{"arch": "transformer", "model": "audio frame classifier", "dataset": "short pieces for a synthesised band: melody, chords, bass and drums", "train_examples": 26041, "time_shift_ms": 100, "input": "waveform_16khz", "num_classes": 25, "output_stride": 4, "norm": "rmsnorm", "norm_position": "pre", "hidden_act": "star_relu", "mlp_ratio": 3, "head_dim": 32, "fused_qkv": true, "bias": "none", "qk_norm": false, "parallel_block": false, "inner_norm": false, "drop_path": 0.05, "wave_strides": [5, 4, 4, 2], "subsampling": 4, "layers": 12, "width": 192, "positions": "learned", "init": "small_normal", "residual_init": "zero_last", "optimizer": "muon", "muon_scale": "match_rms_adamw", "learning_rate": 0.0044, "momentum": 0.95, "nesterov": true, "orthogonalizer": "newton_schulz_5", "adamw_lr_other_params": 0.0022, "max_grad_norm": 0.5, "max_steps": 5100, "batch_size": 128, "epochs": 25.1, "lr_schedule": "wsd", "decay_fraction": 0.4, "final_lr_fraction": 0.05, "warmup_steps": 1020, "weight_decay": 0.1, "adamw_weight_decay_other_params": 0}
Rows from block 4 of a small audio frame classifier, named by matrix and row number. Rows with one number belong to one neuron. Each number is 128 + 32 x the weight over its row's rms, rounded and kept within 0 to 255. All counts start at 0. Numbers have three digits each. After the name is the row's rms in percent of the matrix's.
After each neuron's rows are labels from the 100 clips, of 14976, where the neuron reaches its highest value: "peak on" is the class under the peak. Only what is clearly more common there than usual is listed. The data: short pieces for a synthesised band: melody, chords, bass and drums. In brackets: how many of the 100.
# fc1: MLP up (model.blocks.4.mlp.fc1.weight, 576x192), inputs 0-47
# fc2: MLP down (model.blocks.4.mlp.fc2.weight, 192x576, transposed), outputs 0-47

fc1.81 027:126066158124144175125163152063114151090119097155140113114107156119120128110104141111115087112116102109056138174126086079155160135086107177140129
fc2.81 030:132124096150082112191161104145112123128129120131083114138160126129151150154143131211144141138179157127116151170138128155124103144126111126145133
peak on: F minor chord (62)

fc1.11 127:147163099165152173181086132132112175138073076087167139109120169076118094113195140100146102134120108130123106095147143106130130160165144141131115
fc2.11 124:137104136153114123086097095107155100105164149177108133146121087119125146061118151200144097125110151137098140179154114148147141117134103098096136
peak on: B major chord (54)

fc1.333 068:143088168134128140079113119184123198127092164129116179133170123111154123053127148145143068125117108139096096126127109131109140132145123126088173
fc2.333 067:152169087096110116149116114127126171092200110113131147105117133213124108187146080116136175093149076139181121117081062148081066140140106196132093
peak on: A major chord (64); A# minor chord (36)

fc1.138 044:106100103152131096080103148205143128175132097093180152118109118113135131125096149120188108124077188104181145103151116152157197195131120163170131
fc2.138 042:123116130100135159178150085087115133103116143184096138206091157134124129104140113095099135079153110153106028151128128147111098096109101103107117
peak on: G major chord (85)

fc1.211 107:132085153134135136063110093156086135093136093121110139108123175136092040125162127090132133098140133098106161191120140149185096101161115128125143
fc2.211 106:162097110160134156112121178129104157112113088194081141127062139113149168177108102186158137128087131115150140136130114122184091120110206104121128
peak on: G major chord (66)

fc1.38 103:124191139139145070065111160086154106081158153121110152146110115159142157175117097153123071145140085158112104173155101151130128153150198158098114
fc2.38 117:146118105132133079171108110131088114161140138115141125094160094142114141129122134079154118113119127110113143093115127134124190072112137051158157
peak on: C# minor chord (92)

fc1.80 068:121187224156107095090094137102139115142133124130138167094153198113127124074151133142163094072153125119193137186101108151099133137092134099069144
fc2.80 070:095162197095104156130163132120112090127060145222097190165133116125145111198122120133085116153108168117105128106105131112183139131080137125078145
peak on: E minor chord (96)

fc1.538 171:116166104101131135158150117099098166143132101124215161171108109121170126137198194180088156178143143077144071140085167107089177107187119147111195
fc2.538 163:163095155138104136112095133097179138148143110080068151158083090108159041117106097136119149100156108133111074120109076116067069148131156088045124
peak on: F# minor chord (33); F# major chord (27)

fc1.555 090:169086119136162081132151129070133161106203134057074182150086126132187136137158151128151119131086149150152059128180125141129145109068106161158167
fc2.555 092:106145042182066093141125090138123110093150105153144082109131128152081171107124203156126116164125148107070168157157129085100086111121137134089086
peak on: F# minor chord (43); F major chord (41)

fc1.496 150:164162191143106164123109103078083108156138145169158104116100128106129127076161139119086053121190113131051145085120130080136142107115102117115115
fc2.496 136:130182112125098130172186142126126173138068177137156168093093116133164126184163117142178122097120102155146153116149136135150084115091119140169142
peak on: B minor chord (43); B major chord (26)

fc1.301 077:193064220104154140154112061119171112161183145071134148129085128115144087119139139083104115116093092092102138207076135150193103089173179129148139
fc2.301 076:109147042138114148129110143063108132148092121162168117132128114151141109140120127109105132110138096152132168099136160111088185090088143156134144
peak on: A major chord (65); A minor chord (30)

fc1.6 046:144153099147128133153179123091146096101215112092110166062153074138134158132148107114151122085168113103090117124118076126107117090160138109075090
fc2.6 049:153112148134112097117103124227080229154115094159182125121053091183126102127123140136107165103130107144063105128142147147090182131123131142193111
peak on: F# major chord (64); F# minor chord (35)

fc1.531 126:136091110116122124107137123175140082138102161149167209130157098105100103167154146183124131182129147153106172103063187114169174082188176082132088
fc2.531 110:142098096141109160137121083089120128125142127121185101093070111094082150138100068085170144116105124111150097103131167122116150115113072194142156
peak on: F minor chord (33)

fc1.134 096:153095065070130170148148117122160074126111105120086096107110099159096091068197146103151112106112103091120140122158118102143156123130153105160130
fc2.134 100:124109157130140081156147169170143165056133096102131133135147103108136140168092061151048137113142135160127070152148155202140109103088175124076088
peak on: D major chord (27)

fc1.225 111:124121209138156172128103118151152155197081158113106120132147109144152183082131142202159130122054132127126132136158122124160160153095135195124085
fc2.225 117:103081150106147127143128095133115140091169128136130171174080127071145123138141214138093129095124173103136122135126095106104145101122119111120171
peak on: F# minor chord (43); F major chord (28)

fc1.205 124:168102109146163066120129158182136156119155161136153161127132164105097098176086154115136118127129134103129121143093097154143137154097164161154149
fc2.205 133:086181138068053214124136098127125135092147099128132158131146127159117139096139138090085190165114145155155108105149156083115154115167155105097141
peak on: E minor chord (97)

fc1.69 019:176155160164120142230100096072160114112142131167140173140103174155117139094136114126133114167134142140137099124110144132094151119123158135180103
fc2.69 021:111139072198097130062153151161094142171137154128153128136093128137141208187116090134175116126139069135130143085116144124222160216143103157140121
peak on: B minor chord (63)

fc1.101 068:125073120138157114191123111183186120072107116096115107150113104174164055165131155153151114072125141141124166094103144054117113103137092175080119
fc2.101 065:155126117147118126137108147114122107161180121131138200167130074051175132075158128138129122107104104161134076157119108156099107125140146085144122
peak on: G major chord (63)

fc1.427 105:119148155138176177128140145103119087147111154150107084055167118149136174113158137090123114162139117139055171076121101128128126143175173145108194
fc2.427 104:132174154091117131137185103118134171161190123113110120161087096120125153112135143102113157068085076094159043158102134076117134124128157137121107
peak on: A major chord (88)

fc1.437 022:120143176127170157138076117133114135101090128098111146120128097197159158089123112150114124151150092110148174181082092055179071127117077145151180
fc2.437 024:113111081181064108162235144179110095098117125179085144153086132106091179146117176149149104106117132152100096122165180128097183164126090137125118
peak on: D minor chord (50)

fc1.270 055:148141133095135126142153166175121102093063118093119120141106110064132103143134121165089146142127161109124130126175159114147096124124090093178153
fc2.270 056:086135127138057164029078121138103148154136134204084169144096133156124130192093148138134132134068104095124154140125082183115093126125150188146111
peak on: G major chord (45); G# minor chord (41)

fc1.573 110:115105110136099157193138106131155153195050122105191168127133118128159130143083193136117102128199162113151097137108142138101196113073192136163146
fc2.573 098:143168093181190118112096122110112086108124147100097157122092120085126155110115170078079180193112132116162187094140133141165134119137092132131113
peak on: B minor chord (41)

fc1.526 047:122165130142141103154146093147086124140076176121180055106114189108130140124111125127110173062137161095106152124085150125121101138140146140125092
fc2.526 045:141074116165117139073123127118181135117102131156138195162076110139114185132180115140127070163093100118122051158147116131183134150132093168175094
peak on: F# minor chord (68)

fc1.95 069:142085188083093173064118182137083130131057114148149133130168052151146124127135144140151105105112147138112138120138131155130119175120171151114121
fc2.95 071:133141085181138126172085080154171166094131140145122085103080116129087085090127091114078108117152108096179203125116130129147156088118079083086192
peak on: F major chord (73)

fc1.212 078:145106152176133130115124147091147181097081120090102121120108114086187175169124178089119110117087115048085096166051100113184137089120093146191150
fc2.212 071:093121131141129156151149090089090109162118154127189144107048114175140082125127156117188081125110077148161123146185148186095123138076183139185106
peak on: A major chord (74)

fc1.445 137:091173143100115098116164110116125137134134105134178161177110115122120117149112127161112088109074129156099150110154147093141135162161098120162170
fc2.445 159:139086151184135093134139116149162151180149127120101127144081138136152143139147145134107126164118081122130124113064181029202183125154139136203124
peak on: G# major chord (96)

fc1.250 029:133107133147105127147130088128152138150163074118074153157121170137144149121143112143164081155074198111132127121077124139125075103081149094169151
fc2.250 030:135114088171135138110164180160117136126130185156135090144055096146166144150109109165102153114200107129136138122154136106122174143131111193121152
peak on: C major chord (61); C minor chord (32)

fc1.60 160:191126157074204150142160144166127098164093150116074124180112141104178084104103135102193142129151069124132158169139159125099129142050109130096134
fc2.60 162:136125127116103124124188125141152154153116152156161094182142175101145123165076151153109124148121142135145145086143149128122068132128179107117166
peak on: C# major chord (88)

fc1.220 056:113151121141161126108113175117112100137107163136137125136162123112127037213187150113119097123134084098059143127117089152160166144064121099138084
fc2.220 056:139151177126128108179157040112082203129146116073130132088122192141088209117078069096150192134109188091090120135132170179139099124164148116084149
peak on: D# minor chord (69)

fc1.3 076:119192145098130118122130142050154109146138142137165181130110143149132077119066130189094116150093183166100076128073118179088121116170086110114124
fc2.3 072:168084131085113090167191109173034143097160191150072085115091055113159167118162113109139109099117109112091187110107135074108116088144206122105116
peak on: C# minor chord (42); C major chord (27)

fc1.214 168:126138154068118122090116159083127082112183134190096110132201157114159134119146112132124138124147131150150134140126137185146132076141151112109117
fc2.214 166:115148074102158175130204120091059107166164150160110143156124158135166135144114161130132132199088182118114124152093152082089074171125141156154095
peak on: E minor chord (75)

fc1.107 028:142055171116146125105139131149156119136138071119109084134141097112108142150149188151159105054088084145101096185116127063106125165119146173146142
fc2.107 030:112146090141103083184122122121126152181113179164124137116114132129144137130122122122136134148162154123079116117163143110139083181119104074073132
peak on: F major chord (72)

fc1.539 092:120162182179116151168192157138125104172182170154138129108127109052136175139146133171163158149099132130107102106143138088152153121123114100131164
fc2.539 090:132088128176104101137148098086112117125108119153168173128097102175126135181069142104175135115085151149137149081137091125182135140089081082101138
peak on: B major chord (51)

fc1.229 056:128093058143143176222132195119149152112076188119133115105097113112078130095121152127080058168153140124116161152145070046188069148129099117148188
fc2.229 061:112169149120050126123106039085118098191124079137110078156128142112142127167087132168116119134118112147075128167124139118091173111135157184123155
peak on: A minor chord (55); G# major chord (45)

fc1.561 161:144130103092067138127142157059124133090144174121122152130135179113130141120185158173078126071086137137075100154127113138154157182141099155096133
fc2.561 165:159128143110155186110118113144048142128134135131160138148158156175049116138129132082118136127136153145099124220139177129135130136101123124096127
peak on: F major chord (73); F# minor chord (27)

fc1.444 143:140171103079141135025166141116124128139123077169117130088095124149117111157134093098098078206108155120162160133134148162124117134143153174158170
fc2.444 136:111122080173095080135121106115133077153119173050139100183112109116141115105088132143175099087140118097167092091125118143150140107101150122127189
peak on: D# minor chord (34)

fc1.398 055:127112101166173125125119141101118111124169094201198156170143162123124137141168129146079104193133134182136103103157065178111140135089092144102113
fc2.398 061:126139128115097085113127102137119182118106116068098062088119098129107103115060105142154119084186136114120122139082113116122121120144156135202106
peak on: C# major chord (54); C# minor chord (26)

fc1.167 085:136140101091144181132160134139121126136093068118159188108149168147102117130095112105149109126157156124116136126127095119119109119094127158103173
fc2.167 091:141099143079082071126102156099166131163137177166123140225132072131124139141193168128123076110096130058107079162134127105089162151181132156209113
peak on: G# minor chord (93)

fc1.7 032:159107137143124176150190065069154092061185074152117098116158132058033143162178173099133113143123123068103132162123064138137115114097142156153116
fc2.7 030:119151081201077124128078180194104217131103152080169172153055118122139153121099122157119160100125140080129157150133139159141196181164137118131100
peak on: F# major chord (50); F# minor chord (39)

fc1.314 059:152128177139093141112062155111143121099133089132129161114076118146108093137116122155104113137139133190166100076165085140113083116088092128177155
fc2.314 060:115115142136158142121147154157114141164084182132160188185160216102125114122103116131172152131174159124103110147166146162137137151098172139098144
peak on: E minor chord (27)

fc1.193 074:124163187089124176130203090103084107096164104196137125156142159129087111125175131165096115189125123120089176116117098120139071134127138134106130
fc2.193 076:102078088152056113093122127185128126153143176186122151180116135115159132129109123139109093151092132146102111166111124107091149112168143146184152
peak on: G# minor chord (53); G major chord (40)

fc1.28 065:182118133105166165067141122183160129094107134128114046114146081143110104129112172138156130113118147154112133147128111132156097072105117170126114
fc2.28 068:143167126131095090129118117142123065165211103108144171090131136104171132128116069160093152154104126095106142078105105123116163150107099193090114
peak on: G major chord (42); G# minor chord (33)

fc1.85 093:152118105107087105109111076135099187141088119118155101101148131182121143113143086172119157212091138169171114052176149138120073155095141147177149
fc2.85 099:106127116100199086126115127143132070126059101192131109153192118071121173117096132148135103113169123053073104167052077144144165109148191130139088
peak on: F# minor chord (27); D minor chord (25)

fc1.368 081:145126101155094147110139106080106100153126203133119118094163107150169093144125140069165206185163158134160196114158180123155091100133137114141077
fc2.368 091:063133116113118166148149130198088105136165097136152100141073090085153120155140167084080138113102144109171096158061064080122203103100116150102126
peak on: B minor chord (66)

fc1.83 089:150114133145117132119136098109158134162119082084157174149092186073100147123121121136131102158169109145131200122111111111131150106140160155112144
fc2.83 089:131099148160168121142142199147148109080069117122134130135104113198136160116055187139153151136063117146155076095098117135078072080170118067110192
peak on: B major chord (50); B minor chord (34)

fc1.243 024:122096158068085175089119079124139127128140134162164124140172139092113113112133148157124104109095105132121208109132085086102124105128119104166124
fc2.243 028:139159065170099109158178163150078149121086154146094100160078125122121168132152129134167172118150157148124083129143122100132120129125084143123127
peak on: C# major chord (44)

fc1.74 029:130119075061139115155143133132127132152152125166138145124136163126097135080120121101129088169122165162115165130140114094155142136164140096152149
fc2.74 032:103097115165060106124133089104114136101093140135094147137050128132116149134140146146135123078179140104103102183094144181154132140131115169080105
peak on: no chord (100)

fc1.469 141:128169100160120140174137138108086151146095141129162099099108044122085130156145141146144055136161138115115158090100130123119183128131108123132100
fc2.469 133:126136105076090133164159100186140129140115147138132114149113206125156116104204109189122110144060158100153126074052182193167146152126093175143172
peak on: D# minor chord (67); D major chord (33)

fc1.534 074:126162127118078160143157046122101167178095136173152096148093130134079158105100150079107117141114131077104189084092115098151100158139099111144172
fc2.534 075:138145137100126109139136089163125061066104102117144115099141041102162119191176108152131151148130086169133097115160127176161172133128110134127157
peak on: B major chord (96)

fc1.31 098:122153170135080157084130134093134094142186162110139156144119225134113109158162150101091129155144164146139125090158093134091132104146141113107124
fc2.31 100:118125103160137063113078138054138120134152131185103083182152125122149147140105072147145158165090132192082147139133125132131149166085135172241093
peak on: G major chord (89)

fc1.19 102:156150140096058166057164143108102090155161180138173141164104133071162116119158120149144138153149129124146134093197119112178146137087113147151151
fc2.19 100:194064140100105119175116090125145143179179098178115161115077119175086118163121118135117089141141132096151227114116149188059125097176114101119100
peak on: G major chord (43); G# minor chord (30)

fc1.419 057:162059112195119147099087184081113135134179167068069167105122094086151096129151126093115145150098129124138104136068125123155128083086135132175120
fc2.419 056:136170129144101166145190054152140118169139099161116121151104106144191181185121082122166100087190163118122128141125127107132160132193129154121092
peak on: A minor chord (100)

fc1.194 038:158076187078139136140151146114116156178063105131121127077151160078096103106136097179127088130196152088110190133166113122149100071148098074150118
fc2.194 038:083118033153107151076142089158124113123143146148137124185090086140116140154142170091100102102128113085164077100154099082144136192184130174156153
peak on: G# major chord (82)

fc1.478 136:108179112062178181124152128123186130108180213137177197140107152108160081164120118104088120123115137175152147146133168143099169107072128120092158
fc2.478 134:105123107156129073091153122122125122167158103145175126092096168192157188150133090149162141164076128085094121114094085109128110124176200153133117
peak on: D# minor chord (73)

fc1.35 129:158126165108135135105110169126103191154174186164148093081088138094155108089149117113115185141173141132166176121114174109187153125108161140120107
fc2.35 127:130129120097136160159145117078091123124141142118131106172169121089095136148149174135100141144081132139130148121117150132151126141162135127135212
peak on: D# minor chord (49); D major chord (31)

fc1.416 107:132038137177175097101114107119205094166177125108178159136077114130122091145116129156157047091086158159130145082140111143132171096160154150138092
fc2.416 108:157165158195137113136099145113049120126137160098084165142069105145172130103161143095101168142119106086131192155116143066126123163100082155163091
peak on: G# major chord (83)

fc1.470 050:169112076180105154134057146141119115093129124165130118152156149167162111167089148116158144142142133140092145110127164141123126179103186094190105
fc2.470 052:040167103150147191188160078168076116125122127162089137111115118124144127099154140110148097073055167115178157098115109083208113087141026171111160
peak on: B minor chord (100)

fc1.288 073:120123092095100152077203105116166162181193121129119114116146101175141204077124141157096147067130121117171116085136172129071124126118126160190119
fc2.288 068:159129099162098151181093162148098160124136140142141184122136106109091060149118085154179083146129156163065158132125155191184113080099129033132155
peak on: B minor chord (40); B major chord (30)

fc1.527 067:106111179118153139130037148104051073147109132080155143155115136124082104134198133120060085088129124085116144133140169058076133077127188143128120
fc2.527 066:084156075166124140120138137109169154151128093144134168122086163124126117130115090118190099141130156170109142142108182193110168165134103105088163
peak on: C minor chord (59)

fc1.89 059:132068120134150111135099109139085123135047100100104134138143144116155205073134159122166071156135107069113144117132132135121095176098142048142087
fc2.89 063:098178124149134147132135142086117106119127104128074147111096180128076131107109076133152183093102155125123101148178152130170128147143128175159170
peak on: D minor chord (46)

fc1.125 049:121103142116108110097167157128150142178105084088094099150154138161067165151149103132123117126123120103163177112071138154083132127142111181152134
fc2.125 046:131165123105097129151160126138061125084192126145161111115074086147162089093146082116103180148149109114122081117155151195150147168105150157140132
peak on: D major chord (63); D minor chord (29)

fc1.466 147:192105177139170159145141171161183122154159104149070120191132152181124125127103128080152132134081153139162166169134171093123153132168165117086123
fc2.466 149:101131129159131144164106106129175150204128149117147095123138200144133121147128126174140101150156101144081111153124136145105116115064206136072151
peak on: G# minor chord (74); G major chord (26)

fc1.24 133:127147148105126147095126172157166145121141172128066194140115152133132108124128128150212155114103130157098127087155140102113109103108152170103189
fc2.24 121:180091120112136059157144127150126113085139162107178086175125160106084168091131119102163092157141150084135150105119123156127166112145143100140158
peak on: C major chord (65)

fc1.319 106:204175081135135160129080161106098130132121121149087136123184116157110113138070156096102092157150096118140141129109117077135159095121153135141154
fc2.319 110:055127176113150112117213120147173090100136140134112097142178145149112093141112145119153131078130095132060122118147106073147167144134074163115121
peak on: C# major chord (74)

fc1.181 101:097129170097112148154114188135141076123146128120172210120137168102121108141087242135091110143106187136128080140090115148162180120079133149117099
fc2.181 100:134074135106151102163180060139137121134085174165126109151132165132155119094136113173127078074118101117108177206153120100116171130116116149159177
peak on: G# major chord (33)

fc1.352 114:148146151095106195138091128061076131158124111153163114179150185152076164110101167107097110104080112156132106155056135089095125167148147153117095
fc2.352 124:052128095119107098110137038146136172122194179119145115174181164160188100153175124111179099141136159124145186144137159102072090125106104098097140
peak on: G# minor chord (81)

fc1.306 091:168098146175156126149095122141109113090065123125193132205121203119148112122096130105101121115230154146135145122132146094144123136110135130106157
fc2.306 093:072190135179157137149085147083127106185175102132122113032123120090138147089152119104198141132161113119140125119166085161131114157114102070174154
peak on: B major chord (47); B minor chord (39)

fc1.302 150:089103123060110134162057071163099122094161167155141152113077123064166243153168091107152147109147138121166165100118123162130105170116136103140156
fc2.302 157:123135150125138135085180136152043169104163121149169081121097153136140112110143108086072147118106099160112191162163164106096094118154146117127094
peak on: C minor chord (63); B major chord (36)

fc1.467 165:109128128156138140143109098191089159132085121154127094114117127145089111116177136149121155108148107113189129181171124168112154141152093172140168
fc2.467 159:107088172106129085132157176114181134178138096151115183106109138108114124066132081108118074187089142149138132093153152156142127120093154119154130
peak on: B major chord (40); B minor chord (27)

fc1.208 085:129148120107173118113180116167146092144148159144110144144137175122109141145102161115071133134170099068095131125133136094119127101132184149099162
fc2.208 091:116118104072112162089135104142069161131115133176148052090111129130140121164087130160118173119108089106154107096166095177120142134110114171155081
peak on: C# major chord (27)

fc1.176 107:132174173143104155109141134147122102136132165128130116141119201118090138176157118147071181190126171082139152191084118152137110105141102118118183
fc2.176 099:118108149102101112099094114140092177118101137127138142153132100159129093178122120121136127057107068174138075140153133177165164174101125165089154
peak on: F minor chord (51)

fc1.168 049:177106159123211127156115051112107110106138118117140100185146121074064143167158172097135073129093164071097150172104109133091157136124161181095114
fc2.168 054:060164140140119156099089100132154139173082156150155135117105149111146129134152114068192112062145104144145146124143185156119069208156099070134167
peak on: B minor chord (54); B major chord (44)

fc1.16 073:086110119179124072138149058125157108181164154137108119052121147155048096117120092163161141132089145141085104094174139100132138108128091075131137
fc2.16 073:132156148089114068135129180151137110146061113115185146132145109099138117132088122127120150081128078138173140098099052153156188185170154122167134
peak on: D major chord (47)

fc1.283 124:190131194129065117122105132144149118113117135130129123163111187103155096139102119111069123108125135134131143113170111080093154144130159114105141
fc2.283 124:132173088130087101105109117162151106186089155135124119159077174106096107180124211107196048190116163124111147182118112093164073118183105153133171
peak on: G# major chord (90)

fc1.477 090:185099169128107168169209167107137095123097099127163167070146133157073104109090118139047096109153090173097108153116080088100211120106140129126078
fc2.477 093:186136104091080110118137153109095127096179204162091120172151054096168102150140090074195137102129099196200121165103180174192096137098104131146147
peak on: F minor chord (54); E major chord (43)

fc1.156 097:112091166147152169102151134121120116042131173127120105098108085167090198105100047138127154101102105107127142167097108107089132080133146159069189
fc2.156 094:194109128106068112133162168187120214146101101086122174085112146196138108118167099126119132104142160151138148125115139189177186127144155099178172
peak on: F major chord (37)

fc1.541 126:149141117070127180109128127098109141076131133101093154126135208135100108126086132112089155060134118113121111090192127149116169144119171153166131
fc2.541 130:125126102128094158176087142130039130120156134091138089110125107130122092108111123150159155178118142160080171182134133090159139110088079131116093
peak on: F major chord (89)

fc1.253 052:126104156085151130161131136125154147133141148193115135127140102077144136089125143143145089108176148180137126125097115136128096183186186161143177
fc2.253 053:123065145156136146145145090163169113133092083110149187153101096145105127105156180094141155113102121175091143105133144123114140216197067132141112
peak on: B major chord (83)

fc1.315 086:111134137107156149095106119151139116161099167136144088096164169146113111088137130183061152140181192138137099141175109091145081104114158080182149
fc2.315 091:086133114149090126164133170108169143128130135142116165118152121128154130175092137124143101102140142168123115109081182152134103109153069114228081
peak on: C# major chord (30)

fc1.422 087:170113098151100156142136121065103090138125158137114095099145161119096077146146116103113121124152099158164121133193096076145155193099093075105138
fc2.422 101:129165140158060142118158140112175129133135124134119109149187081161125158120137145199161161059181125135205142143141129155084119087161177121137143
peak on: D major chord (41)

fc1.371 041:190156153109140152184084107123155133153105157146138119135140091150103107087109145091120115109150149159163105100081086139086084151181106125165133
fc2.371 047:160121118115117160152134108103164156175159121150142081110087154137159143163139134152152145111140121138096096102131105156155143140119132169134076
peak on: no chord (81)

fc1.375 067:103120154085135171151109114115164139149116181036158102129098125108136122129116134088127102105014116088126130171120152162130111089123133165160122
fc2.375 064:166123118169113088127151148125082135143109116177092134109106090098121147086119140142127095152122062115116084101128159131114144096114101143120142
peak on: A major chord (97)

fc1.330 022:148130163152084121059139117111101121134085130101073125138141123217098112160121105109071132134123047142063152109182145193098127107140112217118113
fc2.330 024:092112132169083091179133132172166175157165120155176087115111101073163125109141129079149090113157194116175128132107163128176141163122071093121147
peak on: D# minor chord (51)

fc1.17 094:151117154126066171180135145123137111105138063081108136105122103185164125137119105131133091136112080198072078075107116157114143164119187137153119
fc2.17 099:118107161125157087162152128213121165169150140083133114108127108174111139123146163093162192071146165142125099104136093115123133115092145178109117
peak on: F# major chord (49)

fc1.385 033:118073122127132171129093163153150165175114115141123121173154121149181137134091124138114075108169117184147130137134093145129088112136096193142110
fc2.385 035:093093145139104117153127114124141142087165169151143136118095125159149117080140150121161085106120093138143157135157144100129120153153111093118141
peak on: A major chord (48); A# minor chord (33)

fc1.449 115:127109166130131128153099081151123110120134162142183135165084091118091108071120182089085138124061138124138111125158093166107086149135126166122160
fc2.449 110:150158115137122081164136165099120155153192179139133069116212193080094131133142188102097087124187106155081114102139158098130125108162132163075088
peak on: E minor chord (72)

fc1.179 071:151128123164096164116133104093153211081145125129157108143123118063149151136111105163112129160102142142139136144094184086159097132151078160144179
fc2.179 064:114105195074111073154158151130113112124080155116131092124116129128128128170120127172080170101175132090159207116125092137152185136123130148102101
peak on: C major chord (73)

fc1.173 132:117115142161114142124142136132067098146127174177126085105144178117108094046138171098127105140117152143162152103194117135144134144166150204090145
fc2.173 129:075160161101196208127065184107158108075088162110167131102131091098120136206165057113116184145142083180176123113134183119133078189150204135117085
peak on: no chord (96)

fc1.519 090:143147136121105110169182101127107146098117100056187175128169146124118100047126158118073143106106119119113204170130162147164158110141108168118109
fc2.519 091:122135104166059109171138172188145106094095091104079163164196142165106151112123128150185135102163064082133147127100164128127116114119101133137125
peak on: D major chord (42); D# minor chord (38)

fc1.22 051:112188144126124178162106114129080120116067132165132103175174147149161094077210097173085133103100106060100157102104126135158138103159136075156085
fc2.22 053:134134116126081083115098128080184129160151154154150136119108132144139159126109106099194053090135146134192117089114132143104149197048151154135173
peak on: D# minor chord (91)